Weights of a small class-conditioned image diffusion model: 3.84M parameters, soap at rate 0.0016.
Rows from block 9 of a small class-conditioned image diffusion model, named by matrix and row number. Rows with one number belong to one channel. Each number is 500 + 40 x the weight over its row's rms, rounded and kept within 0 to 999. All counts start at 0. Numbers have three digits each. After the name is the row's rms in percent of the matrix's.
After each channel's rows are labels from the 100 images, of 14848 (inputs lightly noised), where the channel reaches its highest value: "top examples" is what is common among them. Only what is clearly more common there than usual is listed. The data: reaction-diffusion patterns (Gray-Scott).
# convs0: first 3x3 conv (model.decb.0.1.convs.0.weight, 96x96x3x3, each kernel summed), inputs 0-95
# convs1: second 3x3 conv (model.decb.0.1.convs.1.weight, 96x96x3x3, transposed, each kernel summed), outputs 0-95

convs0.90 082:525513532498556570478553506466484502436525481413443539461525503529477542512563604451524474518455520432559442461512531502454488505440525468502445477532495535455531435512506505471469514532560451606491526537532513493495457497508501509566476426477491528431491501480459493462430439500571524492
convs1.90 090:535524481520548413457491462509541450452569531506545467442440456538510408461478499551528570463493526483480469515529449471578592460516468489461508514516550452428469528503502535519461479499531560523501549400458454507500542463492452483510514488526459500581537511517554477514495559523435493506
top examples: embossed; vivid

convs0.2 099:470481519472536464497517490468460498461574575520508461529538521508469520510478459497493503483573455467511481570505564541476386499546515498507483508570560464492464576482443580500502455485454480524516615502536555510511518602540479507520459471504414517496496458547510548544533459528499446510
convs1.2 097:539436471485545519446535433579507491493449472415538493500466513482580535513543468461437563538579422451480559550554489496533444507474444546479498519505543496472473475468397510524493493453501545533508514448497477548460534493502527533492453555515505547447555585493490477463485466458506507476
top examples: embossed; feed 0.039 kill 0.058; earthy

convs0.87 073:477547436402551485436499465499459484432490507477466565486471508486497478474468495504489466537484563348463549556593489544478496436449479444523523509534492545477526487518523501485531489561504475586502444493496499514513549517483446475483464500502533461525423427492519428518471526487493517483
convs1.87 099:569553467490517430521459456495532507440502431513473515471468459468532526525502469512454572548509486411455556502532535517526566480449502521545526522546512532471444521409525513541496475449447498497456523434447477477462516471470420473494468428545444461487436484489518453556496521515495566576
top examples: embossed; vivid

convs0.42 092:520483479465509493503508533505420505606505397453482543411546480455484539581468484488526484522529403471541528512468458498477497497523477469483510512524537525532451504549432431491488483482520497618507485508465525519519518493505484490521420457522444500453515479515592467546464447440498463533
convs1.42 077:558465512456449532509490497455477516467500539497535435586525563509548502409577479486514466554470411521490532453527493552491449504439531489521527492459470462498588515507471483486483515474465529551522493456548487495553456549521493492453539556443536500513522502518422577399531445538538499473
top examples: stretched; feed 0.078 kill 0.061

convs0.65 091:483489534441426491473485541492469479525437395550532558485518478469461478499480518462567408512409508502516479468503514476478519464406437484578484550449473455460482482569475490464524452510400524503496485494506517478462493510481564475494471491506476448486540527442515525500487537554540464409
convs1.65 101:499495552451435496517464572470519586471468482458518476556490482475500536553522496498457555551469491514556516363499510562540434544555543490551527505507469522538492493449443475527492536481452538466495475492529474536491487502539481542537493491515386551502565514496494497546493405450551533530
top examples: stretched

convs0.77 103:468525501523425495509452477520510516508499453514502495518430519424467468474496524482525529473432486479445440559542492519524440435453459455512551467472473507470470516489558420500531444507543431478456480428519483547526549428475487512448478462445610488438506517428516419556530513516463519522
convs1.77 116:556456529463432455451478491509461567577583524492493507460467500537550460568459475496474502491501492496534525478526537473447507612574521496484499522565534554484493497540533499487558548488532571492528501546467515467474451482457503447531513482429555538423511549525521419465491437491501431499
top examples: feed 0.034 kill 0.0618

convs0.1 065:534556488482569510474516463513505556547512421505491442558465506418463475519534471502538526462468455432431593472474511499479530463513492441545461485465474529453562584552544448463498486479542407534455515530552514472491524464504458485493467551513515449544445531479514495434437536469454479485
convs1.1 108:517545556499477461555514490519484458533501429499480566447491499504471517542434493481574478444459544426477505425510530556496500500486469488464424503481451516522498591546505501444461461572498448545422461557574474513467519492487533485577426472489441495514511541469558461511493491435499522557
top examples: embossed

convs0.10 101:550504474518463502511527540466415489464435455452427484510535522472501508485544483465478459455328486513512478445496497512509540518432444519542503492513444469507449482485500437510483476482486472488461398488502456499475466456517497531443460452450507486444465425507469509506424486482471493428
convs1.10 097:454521557455459543482464473585498548517452530495658521437495443491545480538449457496585536486495495528465527485565507497527476492503507518452525511509551509453494494508434479543498463511455543469475476554536492483516466525514559520462444500548442501526535589496502434470539472497544571528
top examples: embossed; stretched; vivid

convs0.45 084:559479513517519438549543596481532506529575589572574514498513525542510489444475502453501525472525511552505478498519469535468571496496528478469519473415518510505522520467425498490494488475517500505505496474472486477502525484466440516364527518486497572539490493500494554510512365468478488567
convs1.45 078:527540464450490575461489524526554472489451516510494485506486491421547505555468467483441529523539520521587415545515475459485556517496461494493582512532533511543528551391468478579491516543561523483537479521499492561464613476524540468552550514427445515519535484506519449532488513503533482515
top examples: grey

convs0.39 083:466471463537463493497568511485528543422514445486510508498516483489512511471452443522536461484490524505554493532562454503566541481532533481484485505497465491491567510485526479491519478401466542558493397498455530542423547530505486507580525459496460485501569522630477443497539483437418500463
convs1.39 083:582520541464515503525503444566531532556513490487447475520501491476524491445509501455441468520504493539513537486447546513465499566571549479481581547483478497504523495497467436494486515547553482482547557486528471468501503543536509462468456513431511532571408503366456559442484501544578502501
top examples: stretched; vivid; feed 0.078 kill 0.061

convs0.78 089:480485488548526511409419520527453524504513495552488453522486506447446521483482488512518538484508468484539521474527462415503526523526525468400561490464488472525542487544398580530409478535507461561477509478485493486476454464467494513506586576533499485508480492512437544540482510459592429517
convs1.78 092:488452547481490466526482525473564474472556529489509464521523459468505494494421513592488497483553503554398480554503532457476541485507569536479549490497473569427535463498511543570551512471548552512543488461557505447480566496502496475497523505502476560504512462478572462419533613468499501550
top examples: grey

convs0.68 074:485496561497511521423523460476502551538545589559494495486492519472458563542503464547506507515488478538513475577489515458590474498569565499515577469482477525493484550463501517496433500529507484479416547529481458502489503492531533498390495503493571531457511502566537420550454467520409477468
convs1.68 079:469493477560494495557502482528506429545575461498506525556520507504549430513538464522454475491479530513507480481571486478506506531433427477529452573511463468519509452547470456449475516475581507506455533464497482476545480559524475529583505534441474515461513511423479602451533538493480458393
top examples: stretched; embossed; grey

convs0.36 101:512563492494560489488493527496486488541503449473492497504429480454464516466461472384507479529526557538460571513510537494508550463491502506506509476421396555521484507494532462469553473510457508512498482445503448516442442453480499535523523480460567447417494508515509480513516658466497464522
convs1.36 139:494569528550481516568502467466399472534513492454505447508506474522442585503460483474495517506475453496464516484478516443525460542494529541486501499430478528568508473441467466431487503515455507574483485371456416568530508490498489511519474542486467472513559538507515569523561450542559510461
top examples: feed 0.078 kill 0.061; pastel

convs0.26 085:488544459561452504524526539423494573501502556509488448475478518500467482527498532494536456548453408594486507484488552441493517509518589499551500451491488437519429556524475479502496518594416565588470456495519537498531498474525518545536553511521464520521492568508509509544447540472483459524
convs1.26 105:508513491467504509430542515523478486508512473520450578549499430461547483499533545503557532472435440516534473535517501598477446454482470542474529516481510498399548463449493491532483528528452535486537500509448490450487474470560487503453568444454419530438549459477461503482475450450476569421
top examples: feed 0.078 kill 0.061

convs0.24 137:505502477479496503411467483502469486502546477564510498478507457531498498505470533457538471500518507512509476414555484553476633526355503516512479525510472487461531504571437531526474482519569479433494475532438520512529560512498490483490466490506592501510505522476513496521479379468507520429
convs1.24 135:518556450513539460548518446586457506503531517529487504637537513453493479531505447475485549565496512510435477442443521439468548478575439494472516497500552497523531476586531476459476491492514590468531503458508446448478480474422447475522540475506548467472420482510497525458489478492468491485
top examples: feed 0.026 kill 0.059; feed 0.034 kill 0.0618

convs0.43 094:524514477488540554484514555453516454523456419417505529484467464515493518531513483498486471522580488511489523473503496505407597507413538481521566470465537516503584534551413563475439484454446538533474489544508542470524594516474583452477529494476534497504476475488517492491536514451474510438
convs1.43 091:486507473498516470471501491505488557468536507473542522463497571472502490502542554496536464509469512518651536456520513577587493503519446509494463501510522413500460529482478519530523511521390461490524410491501428546489467459467424500488497496512447557593556484517458445511500492516468449514
top examples: grey; stretched

convs0.88 105:464508478497553512516545422541520567470455462488547526533428505438435468508557430542488464590439528441450526553443512450444468412443502492498533489453524470489507511521523447489564446446581530505522476523505489456476467495517464419496494536505471460458488481469518453543490450539491492468
convs1.88 115:515492405532504532500470524504448464480452522529478512497515495448578484509392485503513519428539487476594457435475467555509473577496468466470454533566524531524478430495497500487444528534516508524482511477495394552516440436549550501514558477443462496528474498503433508507501436445501494450
top examples: embossed

convs0.75 118:581530495523492486521425517519441440591505401499552570508545519494528585576554469479513486471520473516461494485539443438489466525521474515562463560513510502465490486466520506540550505412498518460429517481527516468530442475545495487494570518440520527485533454556425493508544511468517465540
convs1.75 086:458494504508463481496546592474503596479476435476460440570532492494521590455506516502496483514402488521598452511488559517466476524477439483492508474489496426623508496446434525578533524477474489480482478505487516519461501484422531568487471490495542508484468518511511525522476484464485475430
top examples: vivid

convs0.60 091:571455567379555529499494552518544510604540522485512507515480476524559413514519507532484499483534481458435532519458486515442549508442564500533532534546544577490525562515467425516454430457550519503482555467496478557510491461507513463507471479556488490555521456499461453484528511550498491485
convs1.60 080:487506490510477483500506482457512546420503544509441464523566569514430531455483467514458428533494553557545507460434437460482554458534458454506420475536484498504527509510520549475556488426491442515502527459523446467510511479539487453456562516442566451612489536520461548486481498502497434462
top examples: cool; vivid; feed 0.018 kill 0.051

convs0.53 088:533501425530501551570539496503456462507502456528468505552515477483489498550516511497493488550546452408463556539552540513476531426478464519504530541425508555479498551526554506444565422473549495419513469524488518440476520527559531541492457477539505499465475556482458529518446469594469435445
convs1.53 100:488529535442413523467514527486434546554483508496514551455444482537503506455518460429502477449448547546517457422472515465542464540509529456538487521517485470537555428459520408519496551530489537461481435482529517567502526498493513525493478539493451454430526512450544581537474431452552528448
top examples: embossed; feed 0.039 kill 0.058; cool

convs0.13 126:501473559495565512465536471518486518501512466488510542543451437406459467486479480532476497487536501486450416564498509533504513451457511524546500465515473509491484498426561493483511455497454518461448468557468440492499409446501454509444376498459566472430467454473501452538528504581535497460
convs1.13 095:549500498521542479546431443517441433544568470530452511461515504503481536453462513527496437445554559499451597419517489462469518575536547470501492520467519573450499503495573465479486492527402418445485462539568556523536500505457530528504480468487478456471502545477500489505473539499504493558
top examples: embossed; dark; feed 0.026 kill 0.055

convs0.94 125:543544496501553584430556470476477485506503503508513523466482493530490501475438396518488419586535559461443528555481479483477556448571497470505480438541465577435532476520494504497508519458446513496559520512493471508410435510506489470516449563519483441524431508513525489549481571488513535486
convs1.94 114:561544489432505555488533466578572494435440470542576585402441488504516479493474537539537483521522525470467536489537539512528494430481467523503528506515479543439488553500536499514495414485453437486511488498525470525464530530527528528512519496597415548513455525443467503548485504486546560503
top examples: embossed; pastel

convs0.71 079:589399537520561466463522558453429499506469509492539517557550530474494524479469426469556535464500463508561480539533499523515508526554494465473524476472438487443518500509482461465436517494515486541466513505495536481571447442505448435446473499546491522488504445519414477550486384505470477460
convs1.71 091:457546463500524518465461474567497487590454482512422528472514463502520510501504485415456528491492458420496452470532472458445472499471503520530459494515488535617479518394439495467488471499512438493498569523520508550476533439473507499491472471460570502494434503396553524563488497474508453476
top examples: grey; embossed; feed 0.078 kill 0.061

convs0.18 091:489477513466520489471491502526511469480512569500452457473567533467490562441504462434563491536471491413514426479474448489567525544455505453486474491452529549466489481531451501550521503380472506415526510531532551550556491479519576445466507489479437504485517428514491435472569476465506452520
convs1.18 089:536542497593547511543456506493486494485541470496526533487520428506490499517487549595471469455549522521441526565499502503465579470533565532478492540510510530449505460485553436505466447508491459488488537485470554453507525533471494482508500485507496493574438588402464388529497563503476539561
top examples: vivid; embossed

convs0.20 130:456497457427485522502549428561472490515484458442541529527435498462486494460458523472514491550513464492487517475441534505459494510490516484511516534438399559468531507472446418501529464550532454575497492517450401554472492532560489481564536492514532432499496455419531503550509580515541464501
convs1.20 093:524525552438438525532483449491463518520528458472477495504499516453487531517516499479527514509401545540554475452547576492521470547459515505480560483532535488529477450484472439508462520417456544433459433604550548507485459431477512577433487443477453531552470511552479504497520467463498528444
top examples: cool

convs0.14 121:458502544515548474478528465566501551544533375445530482485548488399486520533415422500558438506485501485480452499549518499455556534435470535496526559511473497430498508483486471505553523471526487450476486499492464529464529488513533464527390445441533438454494459464537460502504501489511482469
convs1.14 110:476512489466512556466456480502528489479485564530458614497467491492454494428523517558473537487522462516430498490446528496545446388537528537499490459489502516524465485515511529518477423562433513498499497574554525522460484492503473472469519439512481456502421528434461483493391479474487577557
top examples: feed 0.039 kill 0.058; feed 0.062 kill 0.061; vivid

convs0.48 080:448508524556523477553514497515538564510479555549505474466500494546551529519532581518425479453448467544544574460523444482580541553468606570444463456566463488512496506481494439455499499501472512456535511498504442479566544528519502519510545495517501533529543512527528507558524534475491501611
convs1.48 070:501465480525527453562479509472522516478522528492539481507491407549595493488458447491448505477519463539516512501455441421532538555518538447512526557506442458471569545526536470570394536488618485521456554445416532474516514494549510495508515468494491448487468493529500462526535495549507481465
top examples: embossed; feed 0.039 kill 0.058

convs0.52 114:496509441467581484533442495527474549495526450537511510496517485548494503437539501457465502501500479454501538635484549476507546397522488521546545528499429497448425568524440483467565478432501522484494508483500459529476478427485480525539541508426573458492472579491505519517507464507501450465
convs1.52 094:473522525538450584461492556501490493460501503533465486536513544423429483536459564503526514490425479561557474540538530495418520518465525529461484536517538498526535488472493481563437538579511481468443473527498528451560435503451498525394534476537548503470497394491511531486548562492521498477
top examples: stretched; vivid

convs0.15 098:506480452576455519446487474546478528526424425495495508445551460388473497474467529451529491450480537487510499465577483538454501459379466500462501472543478501456454463521566494503513487492502447468446497523498496487470526489460546514507459439427512473480474408487543484509523577473510474436
convs1.15 121:538543499442464480415488554514477534386430494518551546433507484526520498543495478534514458486446521519543546584565513548470558401438456531522472509500526548476484513450498512586579513478486462535511478504478471450493521522496533562482499476542457486472505478517511462520444514445559548509
top examples: stretched

convs0.28 088:472599473515415535485444486506433506494575534543500498510522502505484496535485532525504472491509505551524516514505470543531452559470527457511428510546459498504590476477597491446477469427475568498489546498503558512536478475457504484483550429516466537471538493488519453517598603448527486547
convs1.28 104:513482516425483490499620579431526534477455482494488468533503551452503484502472528450529537571496472487543487474495519466458465497553432515462575435483525511498476569466488531565569525536443453524564454500512488508493571534493511581547512484503507498497505438578515507530435460430496535503
top examples: vivid; feed 0.062 kill 0.061

convs0.29 123:468531483546494564469572435515559497522446518534527483508519497509477525488472482472482471524534480532485503362473515495457619482465526496461462494498519467487462481552447459516499490535549508526529522554512435463440521512524490437420386532459480479558500501496492504478502581429538460489
convs1.29 141:444493423516546478512493484495539533536525411459465533520583459448500539496490457526465531555422503469533429532530488519456466431559463473490550504463472425476470457515422445585468486505499526569510468494528454511522512461558469489481491443397489456515487441550475511516548480491496502473
top examples: feed 0.039 kill 0.058